config = dict(
    arch='vit',
    model='image classifier',
    translate=0.12,
    targets=['patches'],
    hidden_act='quick_gelu',
    head_dim=64,
    init='kaiming_normal',
    learning_rate=0.0018,
    epochs=6.5,
    lr_schedule='step',
)
Rows from block 2 of a small image classifier, named by matrix and row number. Rows with one number belong to one neuron. Each number is 128 + 24 x the weight over its row's rms, rounded and kept within 0 to 255. All counts start at 0. Numbers have three digits each.
After each neuron's rows are labels from the 100 images, of 14976, where the neuron reaches its highest value: "responds to" is what is common among them. Only what is clearly more common there than usual is listed. The data: patchworks of several textures. In brackets: how many of the 100.
# fc1: MLP up (model.blocks.2.mlp.fc1.weight, 1536x384), inputs 0-191
# fc2: MLP down (model.blocks.2.mlp.fc2.weight, 384x1536, transposed), outputs 0-191

fc1.147:108115133142088139144105123115139112151095135134104140130176162145152098140145159087138139127132088141137153073161040157142151171149120115159142139148131156130136126157160159176108132119119155146146133129098131169171095130131128119111118132158121131131151109134143109098131125150123136125154138123151125121101140159138132133125100129142121124117106144129140101170118120108173120145099142081122153133118115111168135128108128122115119106112092138108135116134131115139148118128150141082145129166150144143115146126100167124188168100122128125087121152130193113116115173107164173131
fc2.147:135146115137097147152097120131197167110153161143151161149159097136128117110093131129141123110101128122122178118136139089107093110106074121136084104133081149118118111140094121126067121124107121111155169131115097160141158108112108149131083129128144126134148143109124105111132134121124086139129121114139148133118117072132156141097154108123157117112155115141113152115119113092093144187141165115129105159121145109104118135114114125137174136123154121147147118127113143136105151147133131108134118131144101092095131108136149103135142109088132161126140126118090104103150114161065157081
responds to: teal (78); wavy (27)

fc1.164:133099153129139180113136117144113119113147094141120118096088105062126140092131108104108139111122163128128138062110096102173129142139140094121112134110116126149155131147159108181129137132125143134115158133155090097118156147124117130147173112098150121123076146086141111135138121121170141108115132134174132166119142139104159174138161096148152121095147131142092142126131152134100104140150115126134119103130133158087089131106124160092155110078080070139133121120160148156095147132135150152091181102126090160156104162106121113118148099128126140099127072132103102071126158143085138089
fc2.164:106142123114144128144165139090131141168151115104132110130150121160174153136092161178146098114156147159129116127162130156156122159099093098124060125124125138125139133105084097135130108137091092070134123097153159080134110111173152110087133130166083154110084117087108072139130071114102145115139142124139116156124085150128122177096124123155120099130103122150156084142139141114156187123122106067141148204107116177124149149133161129140135112113169184119120095151107159136149159147111140139094109124134121154142138110149125132145109139142111136132104154111137162139080103099144114135
responds to: patches: two (72)

fc1.20:139136156072127133121135136152108122123065112116114143131162161135094118164133129117131107122102147076177172129108128113146168160104128144081133119116163123122136145130136134151082141094187156141162136147087100138153167170142179139145111128124134141142106163113103099138086115154084103128101117105153140118163124124128149129105114102131096120074129128133144152094124157108153129151141121115138148177130146151080105158147114137103117108134110188081147135132115162164120151109131144135111151168124166101109116078118128112101145148119153092122176144118100135140132151132128164185
fc2.20:167179164159092099149116145144107135144139156113087154135104156152117134132115118078146128099106156141144133145099121136144111135115125119145068159117131092148128120147114136139115116185147144142127126134125143121173092085137125170124129132116094105134166089129135150130104086124129114177141152144123095108096113099098116127129125147135144098133092076094120136146140106087141110123115120090121159101147126124137107151149118142107176141101131135153130142129166066100118116146118133098120079141150127126115110106147141124109107104161121108135172116073077113115086191097137112080
responds to: yellow (81); patches: five (68)

fc1.643:111113126115101067103125126104117128160116109111167119092075144175118102115150136168118124109173106136146102169139118128097117123143115122144180143142096126084131169156115132116124147132145141146112134152109097153111119080126107129141142098133127121152147100092180150117124150188132107127113090080135128132188115114164137110097104121176115145121140131164137115115090117131141108081132101136111159131109147118146095160130131168142122131106115157186126106168110151098122125108141093112111123146128101085132140155128126118107133110112116171159156129099127118127134148125142119128
fc2.643:127145115104096137149153163146143106126122142153121131155121109142127161121166125125152079108119109134126167166139135085100092140097102129104121107112104168154113078112152094106156133151083063160132111085128165150140160127112116169119137115113130117112103139107181119122100095181137140112142115135111132139120106159121185135137144118141104119109092123176125137106095154146110119141090156132172145127107125056125146154136142158134201147119108124128131169133115153103129121143125122110094076129157126140118158080184149143124156157111152169108107156151133155118131100140177137120
responds to: purple (78); red (77); patches: five (57)

fc1.339:137081149131130135104106125114129119138157117099122122116127143080123121120128101101149095141108159126145172121102135135143125151151124134078136112188131133151085127093147166127162095137152122117149132151105134155113151133140172157106132091139137081117110098142131110160098147118069152080103140167112116159103118159174143116152138155137083139153134190128106136145111132115066079102116159118136149144126141096126136120118134153092153136141129157133088119134125097099164168177133125086157082147116106116145154111106122156085138129113111103160141116141154119096129132131111121077
fc2.339:134132107149114152132092164123137104146121111161144160152097100110122108125104093107132133093166100106113087158115135124078132125127156119158140122113119090129140114124149129144092137108132125131116140084126138088140090149113159099139133111160108067126090124122150157121146112116169107118148125140150130094167101116105133102146107151088117131159163130142164160122132107126168108109117087114123105155129074138127113151137125128124174135132169100100110162095160122147095113130116142155152132137171096150100097154104089142165102126167122094101132134112121162078130152134131116177
responds to: yellow (87)

fc1.691:179134129159141085146139156132116142136151110140144124136125135139104108129139120140113109170101146126157142105113151117124115121145124127099099116139146122092165140146117143193143145101106155159139154135094128114158170149148126113110115095089123088128097090098107156123125145120141107076130137101158135096153118129103144125098124108160089080145115134098152139136146138119151080141172112108133104132124172142114094117135147134152167143141112154125151195180130165144069067072121102116136149123145129090118080132118142082166126146161155127169113157162129112175127092095089100144
fc2.691:175083147110146138127088149050115130100148131128088142101157148157142110147109145128137165140129117136124110119123080094130122114112109143130122148136147147123112112161150121117137120117135151080151129153155144146087146106106119100142113102159115149121160172110092112127070050113129123167166118126123124151087101100155118147147135126119159156088136120167173090105112130153119145125112082127152110126109132115129106158147114146136130119130172096131158144099105130146156108130119149141129113109115080142143128117148157141139149093132124110112181107102147108169130134151134122182
responds to: patches: two (67); rays (30)

fc1.118:078131128135140117094134164162103141162140141117130117158101153171147120153098112125113121096130122132102154106085149127135142145127124156116134102155121116121104111131123171102074130150125163117117116111113098122127108172110123127127100136168153134096141126119158117139124165192102094108137136097127087108131138159177139144135156133101092097094145154113149174107127139161136125112118107094126091159162156106141159169178064129149114134107145093102092118156104133136148118111154103147147156128114143130134116106141098110135092137145155131085149150106101125149108167124076108141
fc2.118:113101107126128176104124112117088136136111171161119155115122113164107134150087130128117117124162153171118123109128108144065179159101131149127107148133101138132100092125100127153138148122113103150117134113130144116163147130134133158118137124151115158163150148124179143099132118120144130120133154132068140110129149101105159139092135087136116110117107119116138105165131104137108135138092101130097079178118122123112132142116163133142128155130113147106115175135185131133112129178112118132116098124125109148095161137137120178130118144154119096108174143102114155112131147119139157086
responds to: teal (79); yellow (77); patches: five (74)

fc1.577:133132119117124113141077145132157142139154134131143124151135112099126103130137096173116097126140140123150102140181135121082116102146119118119138131103106131150121148134129102139081183158132112103125110142110108124127138142164131104109133139096120101104111131108123158099126154118058107098113079100142150128182149159144129111142103152119135115144129128103124164126120101146127132122117120120133094179122125115130142097141109134126108108129140120169145112098153132133096122087108103110169156142114160108064096144137122110176154122157109086125134099141133143157126105138144124157
fc2.577:131143105118121167107149116116108137120126158151111100093097129088123134105095141136134124117164101145131107098110144128124096152154078114162133113143105144114126110087177163093139115088119088142130163138123117132108117156154154161105121136136127159108138103118158133081106150117143128125168112132155097119127143108093123137125131147129152113140143140134100153121134140104116113126152098052114101132150155137095151121151126160141067130082176127115151155115101087096106125101160133106126076090173140092127100141120086149154142155139121121120123171130148118157148129111112121108
responds to: green (90)

fc1.458:140118139169095130134103093134138118084116141154153117105164086107155132127121130173110173098089113143130141121112122139135143162178153155171109136166120089112125170133122113161155149070092107124099152126132111163115142148135120117172127137102122122120119177147133098135143113127105141160116134108113095110146105117110167124134132135126141122119131128123139133166132095089164115138129117128142127169164148099131128084123153138080164128151153175140099132113167117130112145114094107083093152118102124116145097131114134150142153141115129121153151151085169117099116098107066104126
fc2.458:115137151126130131136156171141147135157114096165177128137141135137114120110143146097112125157129115154119089093116148125169138149070141137135148127134119117156120108178100141124137129117171103133127165117131145120126084124146095123137144128154161126145109169124148135145109164100174102134154110160144165169093131136112147165149091122139104149160134094151158139100136134144143120102166074144123125144103087122123166144140093153146106142094120080146108103150137149141133110089108162126137116130158130128108145130151149147151122162135099110129093101136098105087107137087156155080
responds to: teal (79)

fc1.143:092155127103130147113117128127113138138116122129145080122114129090124148094169131143192120113127124106081127175115118125096125117125100175133134110102161138120096139128141137139131122169098106109124127116112130150124153154144077099087133135097141181094133119125162162090088147113171115098110167120157144118131117122079159127146142109135122098106131121129136141156115105112138104167120161116133118067110164122174181128148087107141151147108137116103114110116110176123152132110142133150123164148097123098123168152125128103108171184166141109142097124154093119127094143093132122117
fc2.143:112118137127098137197107071094116177173130183122145115111138106118120140141122098158114087106123162134135131120154159114111125151127134145150124111126133095141123135170107097125146111156127095137129138131109128113119165112134153110160118154114124143152107111142163111119086123126128123158067119166144154114126091104123115120111133136134138091118134127139106164133114112175142086122135134192151124169138123136082139126138164144127142154106126152113139120146069109121133081128062142121114142105124126118141115104115115159104126113136143166124133124119111146131079124137133131087
responds to: yellow (85); patches: five (57); rays (27)

fc1.605:143109146124140078136141123134120152178149137172116097095097144142089101142118150108201135109126126188144139106136149125122142115118135104124054110162124146135120159143120169157120157148127109143111141127125100138172073101134131163131133100109154125138122186144112120129157087117140118133119135117180131136103164126122146134107118158148128101097121110128076107129178137122133095173121073145130135118145103095124117178152152147149117161101138146119150167122121121112153086125132117132111107116155144133149127106154164125117171132160135100098123114114111144124128107085083127148
fc2.605:128132136105143143087100108135126132120108132107087154137144183137122099089138164140118138117099189132175142140150133128141134152092107126110139119148153132101101115127089076103113118087090196144141092139126098111107086098100143099157138126118158119082102144123128131130118168142121124166093169116080129130167109124083116104106101123112127124096122144150122122125135097158111078109095119111091168115144136147117150165118096103099132093130106121126134104083100137111101125124098129131127127125112081162114154126141110100109096127134123105157145135106127134118133162098129112148
responds to: teal (85); patches: five (56)

fc1.83:131115101131126115124109157110125170107128140152164101126124141105146158134126101106107113141130148140143099121136079083138160159130142154113145131070071123161149112135110126127134097154075132147127134153140127110136095147133131140096148102175124126146130092140115130147123133149153065130112115143138110139110106127119153111139109131114147135148129124101124138137147154116084145167145152114122136089164117145149157125158133083143118127111127132119138099118152144124111140145121105135116124144122154152132150175141143095141141100151151174169141128110133120126090129147132132136
fc2.83:134124061115142170107141174129139106147091163153107141113127108168166136159107127154084064146123090142133140138145185136118127094136152139147131105189121117104141108140101131106135172118134138150105147120132096144174160173119108091115130167133140184073173122120172107135134127137128138149116113136074106092120138119154150122129129112146145108150115101106146129105175112125162150138155132152132136116156155138152139132103106146130145091126115125141124144136179147135104133086133096159129153119130157112121124111117081113188146130128133136095123099121096133096132093164187107100
responds to: red (76); black (71); patches: five (53); rays (40)

fc1.641:150135127155110165111091128137180119117112150125097113136161066135130154151120116170087150134148123135136118125049139115102123094151172101177136129202106115086128122108130094153102116113137093117116088123155138122147121128102140117095124104150143135142115140105172091132126147116115166153126125080137145128151119136138117125158153111092164142118128153156116174119146101122145149131125150113125121111135145118138144117129166142132154121127123172145122122146083144130137105164115144123108153124136143105154142156120125120127137116156132124158124132113107112141162152125219135113
fc2.641:127125108148151165147156137116106154144119104158115158129122121114123130114112142117108128135144127153105139149118130128113103113109160184131123098148137097106168148117097138144148116139106156141124136122134144104144153135123182123087105093141125095137134130133071101152102125116149105090149140117117139100138115104090155115136113132134142123126108151119127135195083129110147141100111110133117092130155104108141146132141127156126102163120124167174116150150166110126088134156143130139160092094140095128105127122134148159082102146154141154135168094170169121139128136132117137135
responds to: green (86)

fc1.300:123070159106145094076113109141128126130109153122149121178120132175099165112147129133142131123131168150128097099107182068175107118138130122127123101146125161104096128152159158122107146115109156114115118099105122129154121129132148119085109100145121125166083138124127111127119137138141094149124139127131144162086160146084102140094136102113096129155122133089114122167121141117105138137154174123123095106125137153127188129166143144157114121150115063162127152132172101156116154149176149138122171050115115146161140076141109109142110168123176131117131156102143115145134130109138115137
fc2.300:066093077093168092078144075163155092112131127153087160104151131159159130162096121117105116124121121112105096147151111096184134135135159122136136144165154123124119137112101081073112114107098125143166122137156130129094082123118153119161141143159181137148111076086093122088139141106134074142167154111129108128081149072127157105121114143137157135152166172151114120099148117173161191137129160127102122080151124164125157144168131136160137156127168119130129137174145134192115165142128147127149111147128153133116098133115139086123119107121157146129119091175106081111130128073148117110
responds to: red (91); green (79); patches: five (68)

fc1.31:118067128079117132146092139112140157128151149158137155106130133142127108092140153097157157107083116101110090112126117123107140126143131141117102145115131108131084119169144095109144107111125126182075090154119113112159126129157149107133120125113119154163145143142179111084062133118115093122149147181145134153138126095126165146100162128166131173137125117142153133169119152115131131129160092170114087135096158139107095113143149169102131105093128157115140099188151137130099122129149171138092143104151131135134133134133114128159084147129131140102170121159118114152166132113112107124
fc2.31:140103141112139110143120105105122102125138169123121163108145171158112134110133138145132117123103123156126133124143121097129123125156177108157093113184168134119150115150095163122151149166107089117112105134138130132141159124108132145132120120117141126143158120090102128119107133111132175108122118109152143112103089183102114118123123121112149144129137114124110177120130100116127178107083093127140137122127131117117138103114108130147124167184124159134162138141159148128108118111067167139142125139066163120128107140101127138085117134093116077118133106139114168117132121143118131127
responds to: green (88)

fc1.179:144142121127162129124110149126095143131132097117137149141145109129119127130166192083113151141118134092139152108122099087105121139138110123097142123117167140113106094131146125196116164130117152120112131064152073140160097103135129110157124100130106095113103133125138123131133142092175114122164102122102096119124133136138170128173161147126136171122135119139077117108123087143114112120096120144117167101135089129153138110124157084137128132116151125110096104064131110179149172114103118077133133146141133119135109102128153120160150100164124123101131148107141114116111100160131117143
fc2.179:078133117115064130116150086127171134126125179151138104121115124139160131110114119139128146114119161115139134139108097131129159156094113153115132135106095165119126116128127083153131136119136095129146108123111155159126145091103120153105118125115171134159086105144173169124172122117125130153169111139098125144128116131101128172150115186093104160110113158133156152123109116130131117079126178129105147131114138128110147134139121131160108174117099108129121163161092135100102129128095132145127117149114113141111163094122102119146155148129103155156142100164105109103146135196145148098
responds to: red (74)

fc1.748:112093150153142157113144123136159118124147186127123127112096110146106101156158125091109096096125106132143136144169102171095124144134112107154117114129070147171139128137160140084114121121158104133077100124138098133126111130087121109135115096134110119096132092114120098137133098096125136121126137143130146124163113106135106104126132119148126163130094108125117133101115109119142144118102146116115101118101099090140121115131093129095121126139148168090117121125121114103084112125144107200124098158144077157113109103113113157115102140165177102103122105138135107100097157102105164106
fc2.748:160128115125105133103088141118122136114118167172119153106144118147147138096082183121143136115147102119139142135111136106136122127083146121104148146089163126115134113101099121131180114133151141117139151180116091102151133143124147134125113146165114110133127104131153099112120149157170141109132126084117159080094097121109138072143144110147148157136153141120076096158092124133135116098156142144117116140154127137109151156116140100122118163130145095169095158101118165131101149107168159134136139126127155072139122129114184169124135145145118131135074138115114116162133119102105107133
responds to: white (73); rays (44); cloudy (30)

fc1.110:171132128107102157167104143151126155106106176127178101147122126125168120108174125109098135159136144132137132112143136176125080136157090178134095132136133154101124133105125072134171106128118137161119128128113119130105099136174165122167085118114101064098105141138107135159129148132130137126105063097141157135151141133152100155123149124130141135141096141105104127113130126134107113137109112167153164107111132133110091131120113161141148124125147135135150090085078129133121147119125115124131132126114140102152100144140107102146117113143152128150115161118129115074116118130118141117
fc2.110:126178138151126117118124153141141121100128150142119146117131092125088127131126179108122124129143099127120130146107146095091137134145155073146119078133113117157080115157143129125128153116148113094121091116129080098138108106090087150092174167144154153131098096102174148142096143139110151090165177148118119110143174097131170141061111128150140101111153128120151158167116122154135132119135143120101151111130134130103125112155122140063136157136122126180078154131129127127106137127138139139144115131126100113130141077146123093077118113135131099147113097114168132149127190093128095112
responds to: patches: two (75); blue (74)

fc1.372:126103137129160172145121153111154147146144124151129172169096137122127106134132159159144104130155181112141124119111132139102119131129155107133137116127129156111148126162095144129150119164157180135128139156175092114135148156107121130105128135143165156205122146114114131140112145171165162121125143118123091145122120144131130160147105078152106134153142082122138134131143107129140101112085180091149127126154126173114135156122111152090152140142141115124130130162109107120157129150142138139137139147129117157088139091145141100162109155095149139139054120137133195124150083152165113096
fc2.372:143146089132092078097108128134108120120117144130150115111119098128117151093159163093085105153154124133147129125090117132139092102131132090077123083163125144139121121130104102123115100143140137134147133151107130140129102103104162092127098124062107100118112140127124088127141151141173084108174070084104123167077106133140155130150110144111104141141104105158092096098148084116135123135119110068130128119090109102126145073141115088141129081119135109110153176152170134146147114130109143116138142134103150112117129117141143126110128166171077171077138132101149124119108120157149140122
responds to: yellow (73); white (71)

fc1.306:143147091140112126121104131130115129115125136134137120106140150178087134093199120121126149134151124101109117181137156111140159099160173172107086122115120095160084147129095121159128141133149146112125156107074142117112121140151163120141195141176138100123179115076162128116134093125169154138138110109165170105141133171132134135125138114087170133097142091116131131150110124107100121159152142089112118090100163126097157132146166103158138132131165136164119129113133156161123123144097168166116120121150149142138136144127149091116128130158118132097107127161182152108111125146092092173
fc2.306:158119142112127115118118121110108153121172093153121097115145107123152098124119115103128095130143156120117143130128153077066132174142095105130116130141158114101133101095136099152184121142131106110114112168125144123155171169124117120087133162136148139145102120101127151143148111107114119137096077083132126132166077125140141098114096151130137135130095109137104134138109149127129116133122147130152138177120178113139137148101118137124154110121129126110173144110144173103174111107168152129122100145117067101150133151159128083160163142083102099151133099136120145110104121179114141149
responds to: patches: two (60); rays (40)

fc1.664:133132159135094129138099118135113162123113148119140077110084146126117098127125121154118138135139152151122099107105140124133097116124140123132111131113131102125084183136149147143173149152134177128112145153120121086163140122142118069123134136155138129164121133147114185112149113093112123111115157119133143140094181094151164155109135174134094125144120168128118119107159116111126110134099093114156139100124128139139129131161146127121139108112104137115134142086147139156154184162089147119116121147115156128140089155145107119147130129101102161098108167113123168110139127097133121149
fc2.664:146135082156115135148148143141091168137141104141118189158161128146141127096139144098102128135119109111135135099143118086135130144141109173144100110088090148133144113109165154197103139127139115087096081105112114163149122138145129116098119123166091131095091161171134079102122093146182088161121133108132137124137120095111128099122113135102138116110103110125055142165138143128087102138149106134141098081121161116138140121104127094144104158120109129114124149117123171119143115138119113108162161127170104128127153143125169122161107147125137095104108126140126114132110136101183118111
responds to: patches: two (67)

fc1.96:117165111144119126123152128134092127160163108107082086097149095123140102141157125153130103132170114099113100145092119167088154102136154119160147082129104087154140125153149136189141128127116141137125108084136108164107130118139126115125172118130113105160100121131133120140176127147096145113092145150144124097183111136107107130156122165112153096168099160137138139092145144162114136139102131148110159132135116111095120116123158122058164089117197107151114120082117095098136119120136114110114116167096151136150128133106100128117130125115158146151144139109095121125158128079146104112
fc2.96:135107122109164151146094148149129126157119187118156115129115151100094097148124136126114099118088122079107131126104119111090102141122090126134137124123138106139114087113151113085080124125154120103137128128118169119129128126129150096147162186141116153147165133118070133166139103062146079106166156116064145175128127112116123107085086142141141135117186146107121080121147127095123149100131130076120144123097192130174074098111140146131130138126109107201139091135093150131143146132138143098154118073119128125192123127133087074110133095111139091126117115124109133124131119160154131139
responds to: red (76)

fc1.474:130179138158111123142131143104163071161137127147141073121093156143057146154126096124116158101135097137130089146091117118142150114117133118079118112123115138128139136116125141132188124157078158081111132092116152129111090149154109129135180092123098125126153152134112157106123149154206155118104164134161122094165130164145088154152065120126151139147173165105129119116124081116143134178114135112134118149137075140125136082131176129078098109107132137166111154160143150133134126142079112147152115071122154142112099145104190136134152157145103123116105123133113172154152130115113125106
fc2.474:102148125121180144166114123179102105148127125144164159141123129117152147157165093117128154135100141126046094134113097125130117152159173105101111114127133155121090144134100122070141114132142048135101128122139104141147174165072168099112173146154083102110175129139116132120144080121125137099117120071143101105108096117102156131121134146115152119114117086099123158142132098108122146069154118146173124100108155115164130115140141116162137120126115121096147070130164067138141121140146114162127086129091145146132123102145124071114102128095124170110130123144084159114120093129154128144
responds to: teal (79); patches: five (72)

fc1.159:063134142124143165155097176139126114147116109137172084065102139114089118140163143104151117113153170144077114128119140123141122104110108119141159147144153098128087109126091191098164133134131145189134075118123139064142075158157074138156139110088106153120101110113109109100115132104108140149143134139114139130104158157129152097130159159135109152135136141114116100133125114107155128151115099130117107130136138162108117096133168088124148142101101081144080110132081118134114152124107121139210113138128132113116129113125150127177096088117102132134111097140131103122136090122101130101
fc2.159:108145098080096096117119146116133140152126086120114159146146126150111084131121135124097168150126147154123147147115100104138141096131134145119156150171135140066133103138146081155074163104158091165146110140119115127118167093118103099145130125101141154147098130140166148118130112113120126111116104087140096140192150127127118133130158151146097117112154125133138161105143126154130137111109170125126124149136134152105147126123123131103145103158096160132138114141185117159163124116088136113067095141104121113161120133113135124110149108137108130143104148173138088169167164136173164127
responds to: yellow (71); rays (29)

fc1.376:126077125133135138127101131100082167116128109140115174165129123109095174177135098120108123146122104134143162148127114130106100145142130151155122152153144158119088115160128132089119166095120127132139126126119145136122104118142126112138070124125104109084107144150112106139127137109134131128164139119131138171107118148171133125116064103133127096104074131114091124148135155131161123150153119148104139186147093108132103117143116167167126166136118147094122191140124122118137116193135155168137142111135123157114139116104121149082127108136120149144120131111161141100124126132136081115
fc2.376:142176118117101169130138080123165163102140147104119110145122127135136130127117140119087122101116114125105114178149147133122131144103145118109157082124140158083136153152131142138127081115125139153116143111128101168091138152136120110131140125113091144080137164142131113086117111133151100085127133124117125135149096108163114154131119129128160171108142120088086142156158105120106156105098148131125137119108166114128094108090119108116114153104095100160167118131144151133089097126143123141140144196142121105119148135073087119172134153147120151135146092092118104126106120101135110103
responds to: teal (80)

fc1.156:110164121125122146123152111132116108145095108129145131079134125104111111140141107155123128145147120133099111122107153112176139102154139133108136095148136129099136079154119103162147100148125181151156098149123124158131130137134143130071132104133117153150121136090096132136156138087169169102133134117150116076110143115101130114110136057117124130124154104125124120115146127063122130161138176128100096123109125167131088102122132096105120130103126093154086148138078197119105151091074119105187187120147126124101133133120126120178116102138146161116086127145146132109098131155146110095
fc2.156:100133171133139149123116087130148159122146103132120100150135103120080128112129091095159161141156130133128134145151143158100089088136149162108115094123155089189131152081100119116123120141129113072119201181132135114137130104106147092106133138126160174164144086158089109123123143162158075169078113143141152176135118162135115139131103157125085136095135160104120130138084131124097107138128079064137149163128124156129124137140150116138131137163131145124132131102112130143126091083156138126143088078111112141123154162095154131130183152097099174118125117121146125153139117132153128156
responds to: patches: two (55)

fc1.584:127151093111133133138141121146150119143137066123128161131100143105135158139107147087132122117099114127108102147121071125119146121108160133111103102135192130137107089078106144096117162116108115110131132140118123138122098164181097141102117114086102096119136147150149072141116135098094134086128143081116109088173128137113126154117142147127160164160165119119132135125100121099138103131140119114130071169105095142154121082100122102107121163090103090153122169155073126119123076149146181137146096130165156130123116096146104120101148143133122119136111088126097110130119118142152080126
fc2.584:125129151131101149120196138099134179162150098163115147098164122141187148150128097150116132158175103156101107119124069133181138143141154134096116155088117131109153122130119138170134111186138130128114112139100116112151138120108144147159122136186127150150156154131140120146133122172110162134133134146161069134148156120139118147147128123145096149144118155140075144135160131153142114141080134118123122110164153163094111099106141101155125165139142129123099116131121125094126116089144135153130157117140111120166107109127170164138136102106130117141136142154159114157167150096128149150
responds to: green (80); yellow (71); patches: five (52)

fc1.528:060117109141135084171151149160116145125153125149137125109103138078063147135114123114136136156135125129164160098104138067161138129132140124147118128101140133103160154121111098093157134108153143114138158152167150145131108139175106162119139136147112123102137127089147124137131117114169106113124156126149138137115133136126123136104108112126138123127150119112142116163115145138145137153088169097087137116130152173115123135143145151102149149162104170118124152132119126160121119114155167125126134127126132120131133145116088163102179108175107120138133107141105147121130127158111119095
fc2.528:116145148112140180101089149112122146135118170057133154155105141160096105172139067144118103104140100133153134116125101157112132167188160128164130100099114133120137133145105106120130128146113080123103101088127153148091163098158153121120143150139137107128109173137083148109110099111094124169132143129159092156098133122110145120158145101158132117148105115131120124096142141119116159143164135183149139105127127151175121112126118133158137129121165160111117152186138115157130125127122121198108134133114128144128135129164167121153117104131140104143110114095146112120141080094096127161
responds to: red (72); rays (33)

fc1.690:082131112105089101102143108143107110112148116150125121121148151096166143157083088124106146116128112094150094156093145082132169164122093125131159128135095096137129129147103064097130119151115155101125086134088114121111130162162146111120110152105092117171128126138084091116153119115066124140114152153128170180116119120136138109137117101066132121157141112128102161129136140105083125135133102196076101133133102129129153127170161102130127116154105078135113152133132147107115165162109147142134138120121146125115125096142120095114124144154148115064127121131099090143127127171109148126
fc2.690:116104165139120111115145120158172144128120114118108091145121144153102096134147147125108126142088100118086138119140093142094107077147154137074173125111131130147096139106091128124070120127148160109122137154109100162151120095131121192126157145148140115171116138140101137101123077184132180089113125133120101113141125133132145134099127100103116132119141128142150154140137136161172168126128142182116163149129083155134146148153094152086114116124121101126144180142096095113100108107146147141125119131147151145139128149118082082160131102111127177096097135127096138143147154122143126093
responds to: yellow (83); patches: five (59)

fc1.476:137113087105143075106101144135132112146166132102129123121134088127149136114126143131113133093161129107118146129108138140119118138158138104133131101093136147126126103144101092143141159132106109123100162106115106166146178124169108139136114107131138140141148150122165190143109162153140153143120137090079155130192102120091099151120167118084154119158156139151144090115097109145101121084131121137124112145130120077154131178118128142141126143136170093163109141112130150144107136078121149148119152086109164133114104134090096107142112122144146137098105138164061093189110154106126133103
fc2.476:122114120102155121123118152153147141105132123094115127101112131106088113129151156139162093118156122166115111144173102141138174161109120120153127084150130142101088136107152151144095127121092096161148126163174173111133127149113113133118130115106151147147124096110122163136119120123151149134101109168132112122141142150110118148156114151139121134084089158134127112119105142135095129077118089086115070130141116148152149107172109096195163089107088130139117083152121165146128150135137108106088122113158115103097110133143098126134105105117106104162145178128146172170117142125146140151
responds to: green (86); purple (72)

fc1.715:137109135148121095107163140120194113136122154100168088112109131128112126170109141136140144121116147091147122120115130174083149082149124146130142122079132145134129117111091091120149121109078102127152145128122106086135146132137123136136141117139138142120133117221134138129120147096170121165125103134146129135125119119119135151151098061137156107110127111157139125135094111140102144124112142144110145141157113140102147103132117121102113114128186138094105139146163102136112162159167179091118160103141158105117145145114109120109158139146125097119098125133139093102058128167181124113
fc2.715:130106114092141166117125126118110103114068108131119145126164173131129124129110099152132139162105096142136126096138178091109100149148119141123126115142118139127155131127096139120141135147177165122136149118073183153121157099128131137094115118118148148145171146053133131176083167173106149155129074138116108124167148126126147154088142173120083175111159148114107129131163082119161104112140115153141126131116128140120147130111157150111105142124128112138124151157161111099135147162110097113121092111140151110112083108132114137138112113151144155095158188152079145156133092167151137087
responds to: red (84); orange (77); patches: five (70); cloudy (28)

fc1.408:148140141152158154133048143135115139166131115187191157169116100110166157135083157095119129139123144144128124130139123119130113123140134111120094145117112126142154112093096124151112134107121132148134143155103167110141149130153103138098178119101146117113162138134120161133116181134138200125150095143106129141188157161149140131155164124117084113118132111130159117136088127110097119119115114176115119106146102108114172108121128143131173138115091124132132137187109161138107104142132134142119109122110128140139148163132137108142123099065146147110124134111112113190144072117183118124
fc2.408:138129134114125125102157134106145154143147134105061106054146163192089125117144121151153104122132124122151120122129178133105077127116093118143136134184127135106174148117141122109125132169125122131154169133126087108089138182116143134173110114115118109111112109111103121108098110122127104138140142132137138110139139120083127129098104150104149087125089141126104115091177096155171114132118141093110122144137158157138098122157181139190134129116143116141170092092143139085128141121110140104087133171138120101159092106158133114124138115127148113113142150109102144112134148107093110109
responds to: purple (71)